A small class-conditioned image diffusion model, trained from scratch.
Model: 11M parameters, 48-pixel images, arch uvit, norm layernorm, layers 12.
Training: soap at rate 0.003, batches of 128.
Rows from block 5, named by matrix and row number. Rows with one number belong to one attention dimension. Each number is 500 + 50 x the weight over the matrix's rms, rounded and kept within 0 to 999. All counts start at 0. Numbers have three digits each.
# q: attention query, key and value (stacked) (model.blocks.5.attn.qkv.weight, 960x320, the q third), inputs 214-319
# k: attention query, key and value (stacked) (model.blocks.5.attn.qkv.weight, 960x320, the k third), inputs 214-319
q.47:459506524513545477481507549543529472502484463515508534436492456475550528479467500512512525495416477500540506453509456559512471550509583551512423524539539484518468431458464498504543455516466506512527534537490494514491480546515482567481479489518550506462498513553468490471505508509516499525487538489500510548456512510575
q.48:505502511541528442514433525555523552471519505480506522479480495579497451540496538486544518488497484508501520493475480527456511511508481456506472457517503462521528488485547511541561548493539521447515504552509490473469500526468452518513509510523532531498532556493505501525442529510496450496522466523464509489449493572535
q.49:538477494483493496445485530506494504511535514448495455505472516497482480510499497487485525530486491458441511486448461591505518470471490549519476491460433508499510467485553511516495527486495551495483472477525437551411513497476419494532504529538475500451529534493491501504487508474455453453513489462492542518470483485488
q.50:472514519488448537503519537462478484466506509548481492530521537470484488508434557546520507518574489426516482562510460484457536438523509515517520571428508527473481488479508524492441470447506491497523499433477534528474495545558529462475502494512480471496502511489474494469492492497511462537487424487544476479476511519460
q.51:505462495492507500511527533495522518482477511506479492506486520527516515467489490467480482475472549509486478478476522513477482435538525470465500489523498501495538498542435447487462517488546530475545514526471503420544514463504487473467500481531486438487549451466512490556502524512524519504504478431509523461509468471484
q.52:510530498502472478536493480495538459539481495528576472536494483463519492536515541541510460533468494538460477499512521528513500497497499514495489499506510496581455514498452510527495505496474524494490509454491525538459476512479484518481513474464505532497507469447544474525534551506490500494527551445512505468497488518548
q.53:515531475494503527516536473526442489453467524514482513497501501487521530481531522529508498531513434458520540530507465495500496456518478547495482508481542533478537486505543507468465490467494502515533552459524502492513520481477509457452450506497494510521479482536539489472492503458497490474493504483503456454543471485490
q.54:527558502482484506454499529473528483490505495563520449516488481538475541478475515510468489457529536477553490494501499501471521540501507544457558507513530511479535500468522535548532487531466501501485528493478518520548477485531531499523489514498536496528442512550545513455487441523441539464520494539525461555514474500448
q.55:601524468539515513460499548530531488440479496509502479492471489503500539448438481503531459488520535502553510536506526460491490513498505486486490563523477499488501460559481505463452445529479459518448477552465444510532520458517542526508552504529494526501467502549484548505546500520506605513469503524497560524472446461493
q.56:537473453512527546496492458533554482529491474506518510503493456497526498454449517471492466474527543563485531501500500478547515479459507464505504531545498509505487541535520504515505466532497523521485476475507463475541496496464537536517524513429534502453536502472427482524443474492487513501531483486518539541500516533495
q.57:522541484487490527495500476538521529500457487544473486516493537439484540458541531558578505477548516470481460512498525496479525520501513549503482485504489538462559458458482514521468482470433503533500538507473505484575549507518500445519493503543446496524505569511551525495482533529501491490489512530471497444518479491481
q.58:469512521504543496515542489527497485474509481508490537512455481497534533497474556435501508515457491521498500542495451494484557485503534528509512466458514504470513548462524477469518492499480485501472502556468521489472486502444518530510507469439543505490509553511504455477471480480453448495479496445483480524474469464496
q.59:533534484483420487446541522495468476461476463539496515501483497495546487502489483595483497461495465467479499577574468541491490481558516545559542496514531508494545498447529577472500427476503470500492559478488487544529458515523473439485416564560490495509484503504483491474561478532447539572444474509524455513540489489497
q.60:483565532465543507513512463554515509518531499503516456527515497503515505471500467523510504502472495511458530528478525493463473500502521507502446490532530533484555507505516441523528510502489489513502478526544525495466462560554462486495472488501490479484553486525476474503487482500452453503525475450471474540511529467479
q.61:508480553458509539505495529503498464492532519470491510500448529480523486488505471533584498474534474497396541494420463518515500445546501526458442546469486503456499500508484478492483488435530528504515512523541466417484496517503522525484519501445463473453545467506498483518526505523511512469570437454518555549464504577498
q.62:510489519471514499502522487488573483498489512488501504536488535482493485508477533468502504463463487513511519471477476465481509527450469538499509514473497507526520519527547529503510548533504534544483492508532542467485505525463530519508491512479512524511527508472473485492487489476520454443510546446475484490465483445540
q.63:520518472518501500517508466482456551471471480500540463567521477523458499531488517527508535516529523543498517483567456457511508489509519526515560501469480503517452503526492526532514499472470505489554515542499513525485511478554507513530484531502518507493507522523557493509550495546552509527508560502500536464428496489487
q.64:491526576543529475457474510445500509500525493508533536465488472531435482493576482536474473512421474452454473524532574452462470448526432511481539531545485561502405513533575510512526512507565499514459507533535482456564431529454489428424523491536525464527511491538485479470516432530494472524446445516496520462365503466410
q.65:498470472461502478536509578556485520432449487503511507477484501504443442498515554494449547493398415457503579544504512460443510499545483472394517577530529561479484551522527490520478510494539544481482497496524512503504506528493475446487483431559431510486530511445502558468546494524547525502449503467520445473487438454458
q.66:468544480488550539402455552547490452477497558472488543498498512513492429567488540445505496508573554527571454597477535519473522488564537426499517450445432466564412533495517504512475519455531585412472489526473515475470490552499546514520524574481537506475448533494503567464452466503560499409502554494545574510520472457578
q.67:531522502469462415569538496464560493395453457470587488517502452536495541468414539523577472514530516469447461538412476497548459546427501558519522495512487504495564483444505500531516513432475537575479562490413512490481426498418552548487441515427452630445558535531497465540477467490521485514434376553504447500492588570407
q.68:525526480537495453475504500481441537520439520485481482524473549573515487502574472542473549532438541489519530527544467511517486493477481547449518510552474498490508516485541509564505508478522519580475440471506535528545483497484552490479506490463558531507531512479508536586506424493499503455486550513506509474499512466540
q.69:470520472475528480489477452507495479613537449496538476457498461495446554494451535448440536519516508539456497511508541452533502484489485420482448564561471498499503489533520488476506496461427511501454466468546570489530530487508460471481474493542503509507547467586521493505560521525501532497527539473461500544578529510504
q.70:479514449533439592494464474484553510577427499504464542496560439495475482548433563505437502432467486441530476542514599384458511471519532422504542492451566489582440465564530465511451467540538497488462559517533505553503466506454431444482495444422535482528493574467407507495450507537460489543414469470519490483478416410502
q.71:497565502558451517508484522475520564517507527486548486540469498528577535520537546483538528475494490534475488490588486533498534488461553570495602493503606487458500471445543430523520437563491426520538460569484413565567462543475498501431532408480486556445524567398450492519473504459475495486504540488521442420397496587454
q.72:479518481504540539477555567532486519508490455503435573493522555462485484528504538556447451503504481570535506383571580500534570467411493456470565483455453533563448476617479492445502428459540548555524495513506438539457444495493559491425464595492608510530459499506540557495505531510580526532452530510473542576466449559499
q.73:446460553506525541447526535551544456400536538507442526447551467477566465452500516435499480462602507451485433467480501471511480502474424517498453524516553451510502491543510492506495487463473511449444467554528528520514575490508474509449550472508553483510484501425552529464557510461494455547566441480525490508478555482545
q.74:471529469532516511459497543501444440486435454488503505488415519492475511478479432456506474553457518463575601545522483438488564470481525481436523511454511483462379463579484541507487450606493492458479482492469439524456486485586525496498529468461503430510440532510465469525498498490452493520566486497560583465566486538486
q.75:556547566570436472588512472511478501466583505539540500510510510507493518513492479508494485440516452525494495534505497517505525560507504546483527440514496446525528480469511455486523481477539530476540577555550516532548522483499448491433547474472498512466497531460470464433502458526500423522492473452502492456476507530456
q.76:512595559459528497455575519479596576463408517507493554494509456519569563498479465550463397592468480511519444494462526505484501538516526443469485469472561495585462547531475504521472505454494518557500554463558524479479496521528595602460451545523582522477603529505509513539430509578505536536466519504497530524468518529509
q.77:447431534478477494563516518545556479462435447533567572539496478523485488493525513511517470483542511498518515563393508489509530567480475438593449454435541457543506508453524429487438524504554569481457515457445501471490472614499445490492532484505528556402494519447466492530478494457551528447495462470591481526503506472433
q.78:496477540551476456477489536488556486508441574481527481512482543507507507511507563502555395546506557546542437484525511512540487536423501464474542444508486490507522493482520523490525461492490486488410473498531528514575446508511477547543513520469504473526513567457488460434453450541513550504557471486563498498509481497431
q.79:539538443515525572451542478540473551493436517522592520472463401482437498539446517483521510558516516489454541528457592519515477438463537499509484459438511563486481486410560490545458515422578441500501466595569589514531463628388523562552421563530522455536580498470454508424546502471432390477449426518455538544461519465556
q.80:457451467498485507564524496567517502535521485502459454497485476546490476425544512540493483533467460462510518484472527437501509541433550507575527494504538509516552494488509488471514467487477508527536493524479517458497496512522496565537524493490520576448570533456450516501487455527482506499491457457491448516528480500471
q.81:496465537544488514510576585492527536512541594527506511562467559482495573511532506450496540509464459497491517454451515500519493563432543505542479547468555565498568507486444477528591462577337528513512472462463480484470509379558521546485539435529439513556491540428530462519496505502454528534575528564449374507472545564382
q.82:523483511522532426470512518499486519472493525542515427457495514504480489506502488447534487530457544458526490487512516490433532402503504489442460498496447502462528521481432528489495407526497496541517512523502456482476579528476541565538503504465536460506505497497547516556509497463507438442448524424536496528498502436529
q.83:474512516497514476441453476473474481467508461556469466492500527507493385501520468511480519535578544471509501529471493420448493461481436419542551567485427502490505561486486550420533544460540532548491496478562530542476518492424486454497453474564523458464487463583468497441499500565549565507462455429500571484487481508498
q.84:473509474504589493431528529514502487534583550506582539485502534439532466533466433519489612534492466524511450563468516544517490467515463562541486499539454503505466457509504479540483496510451472510548488496514467520500469551539471528509500477497515486475492474469481485445538559516464574516510468463536512500487481530518
q.85:459425504570423465516553485527466472512515471463483536533456539478527488512502554462532496452476469564497556503597460507460542486473572485460483563476534457513552532459508511485531509527498516495507524497440497481470509539506478432453508506457537508495449546446470549556559469527431523459618494486478528510551523434527
q.86:464506604497507503554515454460471519497499494452580521583507465497465503478538522498556540482515508566473541535478453602447492480462463521524475468568564518483493353443519540545499475513426492548464573410486462409498508447434479516514513443486515510547494428509625523532564392451466512463522529530489452464536461515446
q.87:521497476491538498426472603524466550494451553544504504507489499450499547454470472500561470476414510476467534480497446430490526516589538486518504487509563533515438534467477486547483482478454501510447515499462483454455490445515483472463474469491559485559488460528478528510476499545516491519526487546585490498568482489438
q.88:518474505603508492500463635485466495477489564549526534540542520457517506500514529441498510421475491538527588447501498444454431543438531567469533517481468531497511482544499468521478476476495433532516467528554538506460532488490540494458567491468492555524520526424521493504458480470466489478483475567481447414416504489529
q.89:551506510427448550470547532444557566364542468496521548483469458548464504519474492529464406501449498518505510559499519506457523462458533514517504506529525454486507492497543570432535495488483491486579430577549497517543468479420543519623505547578501543444518467515418446508479542514508500599380513575591523491459456506516
q.90:472510499478542495490496524525485470563471457533483476501471452440541465437488440497513506438513531566558463515505453489504499478530576467448485478559520414507428507521479530560548461537498484479476467514569490476503492436495571476473546486481491514474516516451511466502464497526460513505505521518577477422509505458531
q.91:561551504495439512559504394480532464479562527473515440516542602570501573449475555508486472471471490496427492454574406512526521566467530544435560536433570480555501526427535448527549469471444505548458476467465532445481487426495520488511534428479442625460523516470511448501482400608477476493464523532510456505424524528442
q.92:522547526545513461519525450478520568481553545529557462477486494453561540481499547548485466515445487449543507474519471435365497497476557544413492527475564499496497460461514455504541485486497497491428576493441537495485555509582445588479579429498475530502493518543473468513550451533488495521541610500569486430474529556499
q.93:489516500496523570454557495447463586485419511450497496454557515495519504540510552452514509479473512461468485514524487519535505431472468523542436465497488494528628481500546524469470475440514451539457519512493518506537489475451517520531495469589545591471537507509475492514601504515473481532580590454442537544434490485468
q.94:509465479537487541574519520538474445553558448531565512535535517528528536521557459539564476531491470481444505568470518503450461504490438542437455468487517556503464533518483453518497490483478452514535565447518475500502537557483435532514543489481510561487585505479547519515488456482519473415461466519490408459539457506425
q.95:506462512519529485570498506490518455514481603489527501603457564506477495521485528527477452481554528554465476531531529466453521562556441540473471592459537516429493474482548552404525523519553521525513514492477495462529514518460522432535483479515453539474552452466445502448441538515464587486553496470540490495466526506446
q.96:543519518457476534478483519508454481518491493443479505508563468494482497528436425525465518472485513517505554573463534512554570501586459435481476511480534507464467487494560573532472459474536525531441503491484560473524432484531539461465510554518495474482510504533478495475529477530498518479522529500567550550562431454476
q.97:433506466482529515479566535579480502543432493517441516465499491483516496544485434513578520537511510481558591464470496492521467399524488486476478559506519473470503560509508517518478503522506515463497524508534523532477467502544544552497500466521471501428499514475559517559472525464533462481517500502517446452532539455513
q.98:547595414590388517482436486482502457496497492425445493480493487481582518507463495511439487530538539527418549474499519467484492504463508526452520485495487529496519516501542492476469530486551546519532523534487524553498504561499544462471493532491491511440468487455482511411396425449491432448521539428568475408520502509492
q.99:500483521526498532493536557566498503499562540542481540482429485593563479427603528511469505553508375453481504511601494461492518497442569521483520499526511544553430497471525500486457521490438509468498475484527549545553531464494466499522495505487478535470532524457517526550480468511491506463476535462518473554519515516497
q.100:492453529534582515447514564427452595476459467439535569513497502480478420468525472452457505527494529509498524531508585472543459502386467495484566476499458516529507504552553516446459481522496537549505479433539583465473508493537514566510511474506565482546519539551450457479502529459477469453479491429470509449503480472549
q.101:505511510442500481472563444516464499543528521482528538556575540490494563524507545507448457517482462570479502557467488472543515529472508488453474455580460535536465533455562496474508524489443537505490490497532480553505506486547488496501565495494536541509478480559501442527452529523469500477448532502548508501528519563431
q.102:493459584557419459565523469482512491476558537508603488430492541469485472507448501486538498556505454425606463484398506483549456476469439549550537501546567537546507502456553507490451496409489441509519510486492539468486502552527495525481533461429462482429541510498520425455531514461479486545550424532449463498477473513519
q.103:407494544547510469475439496579488453554474506503409457483488539471598463501548558489494452516563461504531512457551459508487522535480490498482490527416501447496519524574377454513529483592528575452511496430537424479505518453577482530475550459415505505464411564496476510493439495517478527554500506443462430504439580469453
q.104:536509432505487554491491509562498495505519463532428504480461471444526499501513536431451516472484540450443569553530512502480524486449536446477493598481497535447455517513528536499560566517578565401494440557560500555470441550529470487574515498475519468458469507398477508517573416443486507509486458500479473493538518447511
q.105:494510508543522507518468532538471535374526523532460536502543559480511483487490487481518474538556503500477515523471474430463508548428508544502505444490492515452476507426511431468531470476487559456550566459494490447437557548429542445541494445479564528484428494523471543446505494493447560508468516430559517460483499491471
q.106:556502566557472575474529512448449542480538504460525456513496404493477551516507496455533507530573561531439535541490489417560446479498518510634486480500491565518356521478540556554476491467511454497525470520560496472472503554446579493500486525494512427516515474567496443451435503454635527521547535487488527474491452478460
q.107:507462461535452479480473451482509436521454421464511537451452495504417487371570512507529506579512545497524561507551508420501511459529493384562480458524498439475492475465409536500474480496505585464419510502455450496502535520477483518552462524472491481511484476554583489583427504428552465541499442505566601547567461476464
q.108:492470440468505575524431549531502525572440517585525498554513597531530534491569499467543510509537488492504556566423502547506456450535554461498537426511503527568512486508499504532492513598453486535531517493421462514452499606532455484576478579505370526448466551478463507524462479513446504480476468523471464474497473462540
k.47:497445491435524500525465510534537507531431450557568557490472446448474511474524492499535435483558532519504484471520526555521471447470507520498518515532492540511531552476509503426496485479540468542499491500517481513467460449473507490522447502568580498469545491533505467484502518499473512462504522499476463565528544502414
k.48:521511550541546474526504449434521516546535505534514502528571503521551461512538557419467453516466486518505495512421525493563470483509527510552448476510459436544536509534468469506447528430513479506421567452446449506450481538541531527425471477544531482466495495425521515490504478530540404520519513471527503542448541535477
k.49:460563469541503529438513432498482542524511553569556493522444482490508492523564458509512461478505485429438507521519507475470519516511481503491516492544448493521497535486503478548482566471478494498472502557487534532491511566518540528551472480501524519530466565527430467548510505438477417515488496461568470530497507552530
k.50:519518549459487507475520461511479493508476518453477470526535459434527509472544519553521477472521492480494556465544499495512518415530532485512506472500521493524501528546448467505527492517539498497504436498472513501534518444551503509467504486512470457461473511530481527495458467487539499463469489518453509466455504499543
k.51:514526518453483525490532520493542520506516536479513491486534532479505474445505520497528503499469532516525512529503506496539422537559506494516499521545524471573510478541500481486481525524507451504417470470500495509572525443475484555491517480523514493499496527498465481501425556478531493558471452515484484521540545489517
k.52:478487506524475457489496510513502503513453471506454519537478441540448483463549495532505497489550491550534462539504525525545526488517565417457470502521462511506462496453531477477499517533527484486508539515490513561527446512494481473454435499479513484479516467486589493498524471528532489515468549491484500495494472482544
k.53:498495514537524489488491504481504426490534461491493488520519476546511508506478531533547485533465481448475504434504487478527470526509496533553527518467468507483491517482497557517549493476478480498467495467462497458514518478515478486498517543525559533531485475483538536527489514496504526536497502436525491484481527509456
k.54:468528523522550532507459519535476466488473526507510524452501525501501515501517528504488477508488507511550518504488516476558530448508493526508495448440527462454522528547526487462492560447522499534504500474480550442491505482538478497492546563524501498447515500534435518436510499509570508502523520508528430519508491455513
k.55:507499485503517496509437504489465531524471552480530490535486503460434470501515519542519493475529497473485513562458465491496432522463495531495528479453480513476530545511500516477526525421516388536477490526519590470494543525492467479511494537499457499553520503505497470483549544433511504469546520509490501496471494484453
k.56:544478497511494467489452442477515509524469504575430482496477537529487516481537467479498542501487490473500432511523463500483539502444482516480444540544531485451504481513560490521524516465490541462543458521521522508423477507487486494528479460531531543511500530553514505471558486509502517550528501489507475494541585546542
k.57:486510493520600499493483526489497531431530470454557485545523466488486431574486485526538515520511473504602465533536444531532512504488486536458551490471531553517514547457444515492488473537483431443506509498480460473510459447469481495449528523522501439538485484488474487472440508557538519534508505480503492504490487495456
k.58:456495458531541521536535456506487478497477508470525498562495498487562465491559465503501469532423508474455515517500533474483487444534492432513463543510437515477518517555516490529495599489495529464488542505469510531495457539571497464468465458538478495514466541529499539535512504496516453505460510474528488499597568494459
k.59:469538479481533525500477513555481514559521479482467481550483458525482492501505485522476506551484486506516536526578512485529479521521539515487562477456475491516464502533464492499501414483493497473486483577473500520529576456546534481477516501501546506535481533513540468464537445470517508541461527512521556485476477468493
k.60:542508493478514491534482506491490528493539473528487503488470510488534468513488460501471465534500498487510474458571499462518505448507516508514465490530518505504493512485487538491483473514540505470521558514480422531531492522457512504475549528515504493515552468506498482564483477442462420500486548454520561510461541471507
k.61:473519491489458572517526493527485521554509459540546501483455553518486507545457503539502549486520507534451503460501492561509499458510516500469511568578553542554514483476466465551462471490553515520469514494462454492489499515495489498492479446495454499482506504575507512515413509552539496501465470470447503526450562553555
k.62:466526481520494534497501507447502506527515485565450493494458580527486515529492519512475515494478455524473503413462557476524589475519527500497513568474499512461486495494517539482510518486507530498547502557518493525536532506520554524553443455517513563478505527489511534532477507560475479528461550535504504509486503515550
k.63:471482541562504456503531467459550488506473467481544528506548460527503517478529509529543472534497496509538571467471486476508449467498498508502517433474447508487502452479494490455494543462479462478519555517496444477538440525463505548467502538447446472492534454482482496533485504491489555526502493461513447509523568433523
k.64:570535488526494542472538511532486451497459617507454505474450440474523438502533504454498499480494553506548496542489480530511516506500516548535524421465566547434539547477417481514519448444477452512570444510563587526501500457523531514544496468496506449511418474526541492487478495565526531491483457527506471480513520491448
k.65:479521487449461552499528484497483489503439542495496471503469493511543426513497512504549428483527557554525555491461539448486520521511497532520465505504556533448499609511553521510518492504509426496477432483509558536445497547529514518613524476513482539488516398517508480519448502529473474455501545539494502557505524405510
k.66:535534513479470542518548481518496527487516516521493455487492452449434494456461489552520548514499543436476481519487457512484512478494465490570497518438405512471504538464472563532433503472456485547527490448462508489513488501499544453472503527514500460473538566534535540519496435508476514512424487436521474455487416489494
k.67:447552552571574462491434469397582495419546543484450454397527514489504501466578469525455536438557442575440449477472500508447547539544523533491468524474531415505540474434511514435478519511426478510552506494522574448498537456442515494528471497554570499442462491484521500445464531504497506552499506476580498499487565529492
k.68:474465507529516512440508477533501444491535576483516496446502467509518459435591506516477545352538574569490441478451433541497494457442501478520467488553511504532527504514533484554420490451487481488559508488503467493493425507448475518425511466534490395549433525501475550510552508477507516512498435465499512471565477553476
k.69:497509535477523474509500524550517491559449430441546506601454516517511497488518504493531473466520506511534548509513525523508486509470528499428537558503574591483453473480429554479539556498548567502505449516456496462446526490465482518499483553461522496565500520474511529499504488465528508473486524495456472521429468459484
k.70:498496477506563504535539474570519466527522450503433482550489464493564453477441513503449491574532417472527524457564531409471426477442615554506467488533536549509506493511482449426508526500579492521509463554507511464493489512491439485494536441444463545504526473482481464468534523531493498526503498483554462517467502473507
k.71:496500567483545537519444500524463531444511512508553574490505545471476549458529547541529500487544470542482482484425554455496499463465497491554505474458532469513499453453510519460464501501461489510470557555518576452467496559437473547475473432466470529527476561487505469513488507488414470519481535469514520459484519543552
k.72:543471503480495499488503536488454493554472480499510530467522549475411458436519502516529549484460465420537475510510532459481450482501484468513477556485532557557481486456498505498414472396485455388485496498496494540488449517510535543520461471526517486504515460542481442550478548433535471450413524500498500533548526466618
k.73:544507461492554482518465587514535513586504541539460515516502556449532512513446503451501474508477452495563521542572507460493489476527547469458524476429503496449560555467495446521517486533439457553502539506512517501504460551521487474504474535491479543531438502519515487465484472544504490457498513514554491494470465448461
k.74:471444480530480558491537515519432444532448534512500491547536476511535464545579479460577499484544530489488517522516468520535503526617508517544486445464420484506568555514486535515472544508503462568531450451517493481453420417536525520489490461507510506507453504496498499497535513517518440507504495494586537494488503448537
k.75:412521482562557475483504485530559508496488545554444524507491455481577493490490559517488554478503460440533558451529475421527499503485544499455549528550575498451535492506545512462470523562528513462458434488496448455511529513494488494526515419473453491497486469519497441523476483540482584484573506456485534512518471486498
k.76:478498462483572493515434505487499451437529482525509472519486492513497528491419515489471461483507480573484415519466490534591514477522429482492455504503540497503500482448500503461468532482507527509538467559499498471552553469474557506527422519535500511454481408534577529501497533495580445502475536498538560526510542486563
k.77:474494490456503498466456510450531522534561533496520491506491464466571469519455439426488495490514477553529513466554496463532545508504397526447464470516534417457522547511443527457594484476469519509478512505480519483588511572440437467495526583525514508516526545545428497478542567560495511487526540482496584491516506433414
k.78:458539452470450525524478454510463525434563551489519526479497447533482469438493466467460525450497479534541476523524535498457488483531528452522513483488583379499489487511500476428497493462507494515524459494514496452518472511539512437543584512520559528493467479535517471589520526462489481512534472531544471477480465428524
k.79:468458487473531498566487412498535562509525457504503447443529464542552505465474569475443491473483479567490529439529430459481505505478552456495469480569487474466627548473528481461486457535487635461554467490497548433482559424473481495472463503436602476494564476450540443494471493504533506521533469450561498497509465509493
k.80:466491485499499479450497497519581563487485453541524525554499510503569559515423514465514497509537525496464528449505488512484456438503439527463515487508523450455521506479452482540589486543490489541499472496473518433479449539462526518505493479501508507503562535487487484509566495467558545555481544559541543557507582469513
k.81:473494486536511478546474460463451504476569478503579539518481527484451455478456482503529405567529471533569517461480526419466517468555482454548555514504497485497399543514559501510529520480498555445448520510502566512512476587443594561552540546541524457459542493483467515551438551500552499492505492558516480485554533481527
k.82:573435499548468512507482512513510513461499548527527451520501479428456496461534495536485575495547484535466566576442441560584493427557468483488493513535472529538489505529511502503497461481526479485536488474464463480494510491458494500513547479488506451552498491548492514513557508458516525534503515560492482486498572536480
k.83:518531445476507466499552522530483530520484495448507494488499481522446485511483498517480513435539529549449524509530504474511541504446505563511543481509526521507544552534449449515493487508584514497464452523476495477478541494542497432492550536480487527560518517519510529434483443570472530512457542508434455498446468529505
k.84:537524514440496403481498532551526507501471512516514529538528510496420552532504548456532542505487452483482514512533535510460534516450499456484439418455487511454497531502492424475475526484587557496532540479541504466494497482495449550527473556481481504490517474430559519595462481541487491526507513481509517495498471517550
k.85:554432433490459525447539485596504494518420499470530497484514511535469543427484514512449550524486451497468502478519492435511510461591478508429633496500500517520497453524513508420506535492558479500496535448455493532493440549513459535521512503512485512522444524486419556495529480416514496506465468468484534648528493465508
k.86:463594585579502448483483541487536513523495450491495552484500561514470463507511498474443505477494519554571554527490500482497552458530468563432504534515479559455455459536491458470491476490486487481549486483499468482496454483532532508384529578498507514537431521488510464480502516434527476534525559458523530442502542533476
k.87:458538524495506497521536459530417450481500540447491467516542557472507455511511467461462504507542514450535475539530465528557521530479497518497502492489481519433532492510485485524506504424468484520504466503454553512531531503541503406521469480521508478506498519583558484476535492450507519540534490560538438491447417468528
k.88:546512497479574551534534458485530481525551540522536482514508490533557440393541540485517460528513478573524505471454488433457530503491496512479551458518524534472504512572556472475528474482460531479492496501449521473476489538457498623420510487463490484502504457472522464596487545491536431569494492515496453515555524516467
k.89:478593537474543374528461463537473517411534509514511509471540476440456520522469519564505497561447477538407502542587493495507510541502455456457513491446458477528486475481471473434465452461418511553505498476494539481497469467510582477535456540554554501437499452501603442522484452496533495464461530551507501498477474433488
k.90:542495568535542523493531519528525463463423545489531492544501511505503507499522464531541481474484508505490491485477462499559445510505500496495531531501487509471513470596482468562405534471468406574461449480505518483462457513550476516491502535474515499548458525585485518490568457456462473507480590514538519502448431488475
k.91:451547538525524462548452430465570464493529550513534564466479525445584474461456475538481479534489514490489544567495562472533572479467620534515510525544593491476485475440461476496513454585447478457541450431500528492441471526481549526574522495486532573528453539455511514468430485504490473450509489432478481447539473445495
k.92:477536497507526515510502485481518435482534525560511527472548489493545529471508599496539453530534504544545505468505517483521510508542482520488478468562598555465518490487528447504505494497496445546538478439507517487504479482475546563499515488433500596472385528503508554478520528523511488487529432493483501476513474595494
k.93:518512463513520537550433433484481487467547495498485491473509539482476575451481538429473525462516471511464499534424425585538514448512521472518463472480506526505466448533515503436555500502502574455500525477494468477471523462521527539464455553491541482471476446485543526517501450476494468474492474532468483487483587517490
k.94:484505507488466515476544523469600505459493489543489548508513453549596475527474537495518480483441498530503520405454524506483497544473477506416486493508549522555505497521471455487545476505470498481505500538499555564475465506482554538465537492471460407485487506461433457564487528506574522467507537480469488487523560553514
k.95:529586437456469485506511460437490489468598516498482493519514504440521495531567488485504470490474530452492501462500450505468534523448501537491549453469465475474475529515460500419519508529477524505496498527477523507505464569549525444548515479506452499560490486508553509474492515552476516509464533499444534443547464504463
k.96:470512493532494470470513487486462520520505465515516495480503489514512510463515519532454532497495544505492452502521511528477540467566511484543483452482520523482516439502501461548510543476526484510482500484505547541533479501531439477525503536528574504473546474513494532512530529493496513488456481467470479534466512526478
k.97:488514429454505577483521492463522511483483485512543510518492515501457477443489440489505591437467426600530529474487451486568442454510530495478483464519497504572455509533562463565541561524466561488528540377504475490512476479552551495543521518531503451433578522558470512488483480525429505527530542516539488510530481503508
k.98:509490464526455549515484498488453505462518569513535463500538484479503500490521518491513518479487477484439491499473533450495519469481487495612465508555478518567459509445521464488469496462527504447444495464467483486594456570436525532485487526523530576453479484514494506510506560496494479483463469428474496525547579438558
k.99:530517475409543465501507469469499502490515509502474519512532524480544486453430532470492501500546460470493517523479455515528423455410505484511487530580529512506491493504517457484484544469513476470566494479474506467448510535424548471520489539472477508519533464495466510485481538473568558453461499504494495507536548500501
k.100:504484543510566484528455545487507512458506502508539449538469482508499463492560457549552516486554465479499443515489510502509484502498381565508492503523509519508463492503498511449438512516520525472527466476534431468560492553486530529434519611518443486511441503497500494463433486452509496523493527485440507508494540393538
k.101:474610525523555488433446492472539500548577501520477517471489449497470479475490505464463542513486469493460518547515545484511522481452548463486488485445530547414468491540499563434492494474485498499442536488416537517490549484505533547534562464479482497502424458490539494522555490500539506511492556466528448476501487440531
k.102:496504489489599475544493515557565548461546543494497510521488477500551581489436503475557485447487492518449490466515519531470544613386444473464478479488575470436475469523502512491564498534484492478543500484459554434529493420528510520550543540479506483410499524503500521505469508524510560504509551484512471508486448539459
k.103:475458502507496504504545456549495464547433459516533496641500450503470474547510500548531471511473515501493543417498498459467504461527562512506522449546429495571462530448485501497593525485533513557432548539530475511486481550490464533413509449464429486542519550500500490516463500521424540511434504576488551528597531560508
k.104:518520458416449469506582481515478512512411482475550475558491480443474507545557469573514552469422481554509529447481462450478476502508474483539533411500493461539510542491503529524517487551514514510524511523461445456491474526480470599462483557476492587446542533488494521444551505473515487420488475489440505512522517502549
k.105:524493496532472463494526442459468510438544426509520462476589512485452541533474522509507475541553442517503569496555496505506588439514433528510502558493453571461531555467476533465506470472484452549523520514454498512495507485512563530531493510561476508460454550473497550474552427548490495584462521493550574524553498491462
k.106:511523550546481536490455560476468541470467506483458525442540482494479502499433473498552548483500518412512501555484475597492453444540434524546473541518485497438512441538522466453497457474434495503567469538485511486565513533552515493536460572532535481487494503513517494474485504459452541504481461592501427448469461515431
k.107:493454468552502525471475501479513505556494552482431415494575540460554457508461373484549543502528575469513486545534472508501470469537428576481471531501464533542496471528506477480506447500500416520501496541564542503543417469545449418468521479447549491487536496590473484466513608466470477464510567593560492426447567503504
k.108:466447546472492451463507456557538527436509456481458506560511491512501518557543455463521544537503400463512471425483485514541517540540482434492452486491478499473523425505482528550447490490506476562532488458527504487502491479505455511409501501485507519469503531511471480502506480464545454533457508521472595483533496560475